From a checkpoint of a small masked spectrogram model.
Model: 1.97M parameters, log mel input, arch xception, norm batchnorm, activation relu, depths [2, 5, 2], widths [128, 256, 512].
Training: muon at rate 0.012, 11700 steps, batches of 256.
Data: trained on single English nouns, adjectives and verbs, spoken by a formant synthesiser in many voices, 78125 training examples, 38.3 epochs.
Rows from block 5 of a small masked spectrogram model, named by matrix and row number. Rows with one number belong to one channel. Each number is 500 + 50 x the weight over its row's rms, rounded and kept within 0 to 999. All counts start at 0. Numbers have three digits each.
After each channel's rows are labels from the 100 clips, of 14848, where the channel reaches its highest value: "peak on" is the class under the peak. Only what is clearly more common there than usual is listed. The data: single English nouns, adjectives and verbs, spoken by a formant synthesiser in many voices. In brackets: how many of the 100.
# convs1: first pointwise conv (model.blocks.5.convs.1.weight, 256x256x1x1), inputs 0-85
# convs3: second pointwise conv (model.blocks.5.convs.3.weight, 256x256x1x1, transposed), outputs 0-85

convs1.93:541596456478491494443521455480482480457512531592473411499577505498533399536522499509537597528450418499549544394545563512494545472507570440470480522483422494486462338398475530429491595467450451494398460524528424482532511445500479535539377464521375465544499488
convs3.93:595380426527524549436572439495513494515458526524633585457562498538526552428484459567485495545525568587557453498446379503468572527572554518476534529524479459518413516544476354485459548484505520476428558504519489429484483487525512497437418469607517516477546564
peak on: silence (88)

convs1.26:463466547485506504553595508540464452508486561483498486446350476474480517559562508519501507495542474510534508415501484453451528556540508390498525537526402546496553461437545514483542611509448500475439366511476564550420457517461466510439510550508530499498541436
convs3.26:534487507532383542521424519527446478545423433462493459436496455489631462519586511489535407463499453526414372524532486393482655534470479453451529478528465597466525556464515471491556480456511518390493447499409490542519437518489502547364453476498440588529498520
peak on: silence (89)

convs1.92:491510524407602526577520388483537555498535497451461574493541534514458477586477489490553453463490496503514444518418485379479547447521444560477525436487528468500421392424565534472473520460557511507521433463535468554450659494420469502620545483496577456401550418
convs3.92:553487523439559494442540529474531531473427473453474537439480535411573538451467545519473515436512412469495574428509447534505497446497529460539475403478447510525546443556487559533522541461497541389393552463443546516415518537564511575550591516592495558451527594
peak on: silence (89)

convs1.34:589530427525513474534635429532474470479551480538517509416425572481508469553490556504482323351437454461541491504508462497429450425571357378535561534501564551412477553500600634514575512452511516471474451472447511517530564492440458486512635481538514481507496460
convs3.34:461411502476570458626476398561413500475540491500453499498529502506453527590466640447530552491561455476478521385547530627499460440397393489428514513514476516494556453578366458593494511407455519518466476497458525477517476530526534464391475487480423435506519502
peak on: silence (90)

convs1.146:510528466554498608572521509459484536491563529514588407545543472468511452605562548446530592455532478501559441494513480574492518505597537500491495530524537503459522482434578631456476523513541460456464436511605491454553468515488500568533460352499409497487486537
convs3.146:518502480528514492511487494482492537497462460462607535470514509459487525458491588495538421494523535486563559538511548430471502456609502555476379501522493477481519522560456553453464559535519543567553485619539568385469498513419602519433515582526533503438453423
peak on: silence (88)

convs1.143:460438698563498472459485494590529620365493468495524481547477613507452537409478499511426547512585465496549436458450430470575527481561515491418456450437587478502540503545468423528497647498440523549502513443599437461501493489465469437513498550482556423553561473
convs3.143:510608465481484439494545490424469527469555442434511509448454388505479506572607495495412407459564498540449509469570528523559581508440476515611554571455474570418527558542422501483560494483495492441546512488566474495500434527547452590534503502525502490472488520
peak on: silence (86)

convs1.252:483459485464647469521537520455537483506488543529520471488502504457500516442477556491430454539500526452528523492564457490352467485593494496565497538629490554442497499568549551499557562522532473538456547517541527549533473514414505488631464451515440550411516453
convs3.252:478490840460449543496505480525528486447440504507531464480474450467516473527539546465483471532500577490441555523411495516445530496526436566586503468569449494518524508348530504454431478449521583463502516508495514479549517487560557468509506434513506525465497456
peak on: silence (90)

convs1.171:495491489447513435548469530487533550504443515506373400477476724459515459526486450541577543562582468478459479451438430532570479590540507419534448584478480490581447453521376541582503618391585426422421509426480422524479524536521502429466387555602523593482485457
convs3.171:535554516537437583459493483506511510495541507515450558504457611565560560499501447506526511479491558447499494501463500466523516486542478504501528499553410471452551411485571501546561514518478478513429480453462624494582514465587430442549525504530495581424504502
peak on: silence (88)

convs1.31:435482425463503495525464421500635411487537533458468486547490474510495450512527489502487507483563487487557599482539510483591469504479479448528586572378438510485522415437454552511502615483536531529415521474543511584489480564486514524410603541446453497489563486
convs3.31:468557526536511470561489473530565626543456506492421500542448433541507537465521517565475552482543470419401459519547515425487470463417496453477426530601402509498542446571417495479597489502520516497540527587487478533489525479548496477413504494512486428548485475
peak on: silence (90)

convs1.179:448440534567460491501520495514459550567500554513518500464519444444427383508482576487526434530569433508562599484436452578471510407493515500474484502582561548485477645554427532567497490472523549545606523505567511530565494521549468405456537509530491473581532498
convs3.179:484592576577412482425476486519471555519445583463529540572516520494479535485507491492560491607499431493605396511530569703423536486541549472524497439475532532487425453453505476570462495556552458504449489432360546489558532492484519559532440546472438525594523517
peak on: silence (100)

convs1.148:522474566579581476484423624488489493487488482546496554533499512468585458494546553538439431501453526464482463523399543587419474484558462490511503477501491492559581550481510533506464452521508487568479520460550514477552489529532539444488475451585508514500454577
convs3.148:495553371503615406540488476472369483542392558453596370421526504507487476485503467474572404462433486502525454502546481488527508503478495607501595543521432550510559498577459490589480469503458424458446471512444562448575533474513517489402463472570482493569462498
peak on: silence (100)

convs1.164:416456531512468472487446724573510472546477421493476411520556496493495431540578476552483463473499482549565508444473470514495475406534521499506455583453542539570490423501494500608583531493528558506544463527472496477565465415444491548529417474484518511513544515
convs3.164:646588515532510465515593553538496437513479478478517496393577576486506564450509349539492579448462513488463453488371396531538547433606521504537439542448516444506446594507468518381545498553523554501508518480537511400557482475473458545589375473474542469446501552
peak on: silence (86)

convs1.95:522460523435493520531486483599509375509417536554557506497531477479455514553502527473457505456519483518473494515548475519420506562503594475515525540503441432512457550528513545519509508511505393485511485481384474503503484527465588563524554446580467508606452476
convs3.95:440587456445505483501487444513541481429484415422593530477541496455488422468538518508499521484396475440488512447513411504537513395539465407473417527467584435425476623466538501461475563546532435582425516483580496562474498471475512545542496433585589503597512508
peak on: silence (87)

convs1.82:510476376544497450416505538462542488583624561472675476532530559462500496466475508400572547494434527582460490504494550425510523418472570454520489474502495557419519477509440487422518548459495503574484477505569516513479542478492468451502577419565449538528444493
convs3.82:568455536490511532556479450459532427488517419480487377557470546517539567542515474454540553552531453450458551527466478508477560568543546443411528572497523500504446504459427509537514481552520488585611540452484587470588496537538512564673519470482506526447502488
peak on: silence (89)

convs1.157:531399454493449530584532525534619472483540535475551408514494544456471554511531464493515487467503452521423469570482550427501551431491454522472472412490602531455507431525507493444521503570417469491474419614414569467509485503522490551530537516431563447558453547
convs3.157:516525463507416475453510553531450540408522461476476512473478513482511491480515394537549596527554590535548469540504507511557453516484492510458393509535532398487432533449504560485546519429379594418536491480594453499518498455555428473460541559514461412489517462
peak on: silence (100)

convs1.196:522478448548541455515383492519502500607492431449420518579481513450463466513526388593559489552432533463400523545411529518494559478489473476476529514531527601500537445578497494570540598536569467490485471501627486429651414477513513471494471568492429398541535537
convs3.196:498449555492511503491641438506535461515462472470511461536533440620517519468544479474464498495495561514581484559388457636510466593500521451405421479519501502543511484442576526439513577527465600506547438534507445557491484499464494365503413539483535512509520509
peak on: silence (88)

convs1.152:446475568530491426564484453455401442529365508477485496533583495535396435531471458453477468480559503449487591530268512476428528467579547476547527573491483511449559504542513492442527571497520483507484352510583477462534445526491439481487561497597425418467510441
convs3.152:520532468523509540490459538558450525574427506573464435408494448492469529509459472565501476469557486497487470500410400542469421502567491486521461541521599487441497535365492553545501551516454519592480648543527574406443496494541509488536542443416545451554466512
peak on: silence (88)

convs1.101:522502520462479480563499516536498397582480555551507522466498547506469562385460495587447468455536426483393540385435479595493536570529427434530503558523454501530498464517519525543548482527490448540429556542549479508522554474513414508556520542498480535449532500
convs3.101:499517423459526468466497497507484388520477538536508402408447489512568457519576529500613474521550499440577549476583601537456538506457560506464475482447444540458521486502567565492468476444481398543501491473376521527524566486583463440490484477511421452467547490
peak on: silence (89)

convs1.207:480569497609510380514509496497583487491565542576584470542507434445453538464497560480518499568427549464536535543495500543495519505440436476496561544482492433417442493567380591561535550473468513422494447511499574581514448627470506492424485499502532565614438432
convs3.207:473485480498517532491487407522496484514533472415645469478499468488505567480556420579524579485496444491503537457466464604528484533456490456479461548436580492540603501498453501536514515388559608413542480551607430482456430518458463513582491463441419536488504462
peak on: silence (90)

convs1.166:448454547573463435449418489514528467604530484444523386499487403323511480574496433513528538607609472488508505464552531506527489535536440523433460522478492493487550567536453482416475510506536446509475498572549474607479529506558581481553479497399494513545531525
convs3.166:612470527489532564577515546511616514490451558530499533542460436453444569606445575570443495505519527395466475506427531493573470344503435541459578584485463588436577464516481484508457469554491510522396518411389337537538496535453560486453490469406433464492530508
peak on: silence (87)

convs1.215:534359581432496498583488504521567416534480581432545487544424504464473446424522498358473545461503561522483540510476491574475597421469475539546543644471536493498500406474498366466408478493491508462459476483402461506531501504518524577525516479476417511450454450
convs3.215:497501562560535493628464480405426492552431424517511566520491512562501481498474528480444415542469495498532492471502537414479528502537493462436578492476583501479500539516547469509433547431480470501464444427503491559458577557575518507378503440523469424463504667
peak on: silence (99)

convs1.219:497525475467522501558508592492529548574559518464577510506455547391489562548571538543441578573456442502612464416488511393518598583424491506519515489478496549500528398503437477496471493512474479558490358492573537509403439433439487545546597429488483513569577510
convs3.219:519500487541552471472534539452434425563537534529659515554518536475445593498556533586571520378516431476530469444576468546478487483431527522460487481509458523436485437461503461414455549452485526582522516411507504457513535528474484439483524476553467419414457483
peak on: silence (89)

convs1.22:527497533513433558511523492501515498508475507478511520498538530482439486342491506586507580478492475460513479535516469508491487498461480434442459547550481471505445512602377435608479526460390569500466527511444466459456534473574498534589539552487549436468466485
convs3.22:491501432326514451482521464512541526522631510579454494509510483608541333464593523569475477489486525503502540461497555517432505513509552486548381493538512535476504493511573552558539557539505453459461499488583720444536499455522410416507560485507433442575518429
peak on: silence (88)

convs1.238:508433536510509524512614500519501553478497501496501511446541536474537521486538482482486407565547480579570506498319438495506477496547421404502468533477499537486539478521472473562475462484572590506535446465542524505575452514495397481485535490507532482409563526
convs3.238:543483448505485570496548508453470554502514515543519516557477639485498540439482518536472590460573504561457590505697512521475421494529423486457496469488513540455497453502548451472646512512505478524509440460454518495379498524566439598462462501427461467491492464
peak on: silence (89)

convs1.96:545589568413487464526538575513505545503540541486433512346415499514515546577480481397548566491454506475598607527580514647472497597497545565517456476482573507489485456522423503485458551555541495516498455435533507542483491571487556467536460495424614458469499479
convs3.96:535422473412471516569491477456578502477588594559533469540504523520550490478569528438481446565489542505509537509514521477423479503490427541477460592605471489379373462493426526517519465484532441517541438491530515502499467536520487531540510533457487504483471469
peak on: /t/ (39); /k/ (31)

convs1.142:463509473439552495471459513547513456442576538529497498494512519602445701443477609437506462537530432509492542432414471475453555568545452511501473461572453549502499518477554475441412505472493513477501411456528486468476536464468551518550520501529483496503447454
convs3.142:470545516528460404447522543471465465466354461393489431433454543546483521531507488453556479524556456492501443419680663481450527518436521432577513523540503522499548465554459445493549430449459549544488501557485537477365523549562484567548437490611453450531449407
peak on: silence (88)

convs1.197:497502503575509477418454546514575624524533538469503497555435451565458565562533445490514549444507502576478444603495474405469532484521426518496521483445517484571547400508511476451496529530515526409491487511570494508407492551544535518561493555472520489552435511
convs3.197:506590453538486507463543501482548612466527462528483515492489508483551394400474515453559522517513483544487462502595504489642570499391476523455479487509437504447517475582416455464547498518487553457667526422595443528516543449504508485474573446508447508520493536
peak on: silence (90)

convs1.37:555462500496462488479530431580514620541551453529551493478471516489492494503384427473524443455525443435514594452504552515531494558395517507497563522407496578564430503476546563572550491372571495482488618374460513514501472514470497461444553465487556446502484580
convs3.37:493547556511565519493540531524492489491473472478519505560522513514518564419678588563481485505577519496491449466531504484532413522489503519558406456435560541464474532540485544529464502522480456501501488512539582501539476475432500557636545443519551459471465511
peak on: silence (100)

convs1.182:541396549531488513553508558509527463629562549541477550482441447508521470481433431522526498484506505447544563488540519575517573486526482511519619570480506463484558550445609500496459487552483515510537486508531500468485472513500602518508484550458523519482542413
convs3.182:568496467578472517509519532519552518419437456482503470518445515547510504398615456456522550497450570567481507450471446565547476568506538508457487597561571575497464517455552398482483517412525543384454536513566493539486553509473458473466536487480518572426502620
peak on: /k/ (27)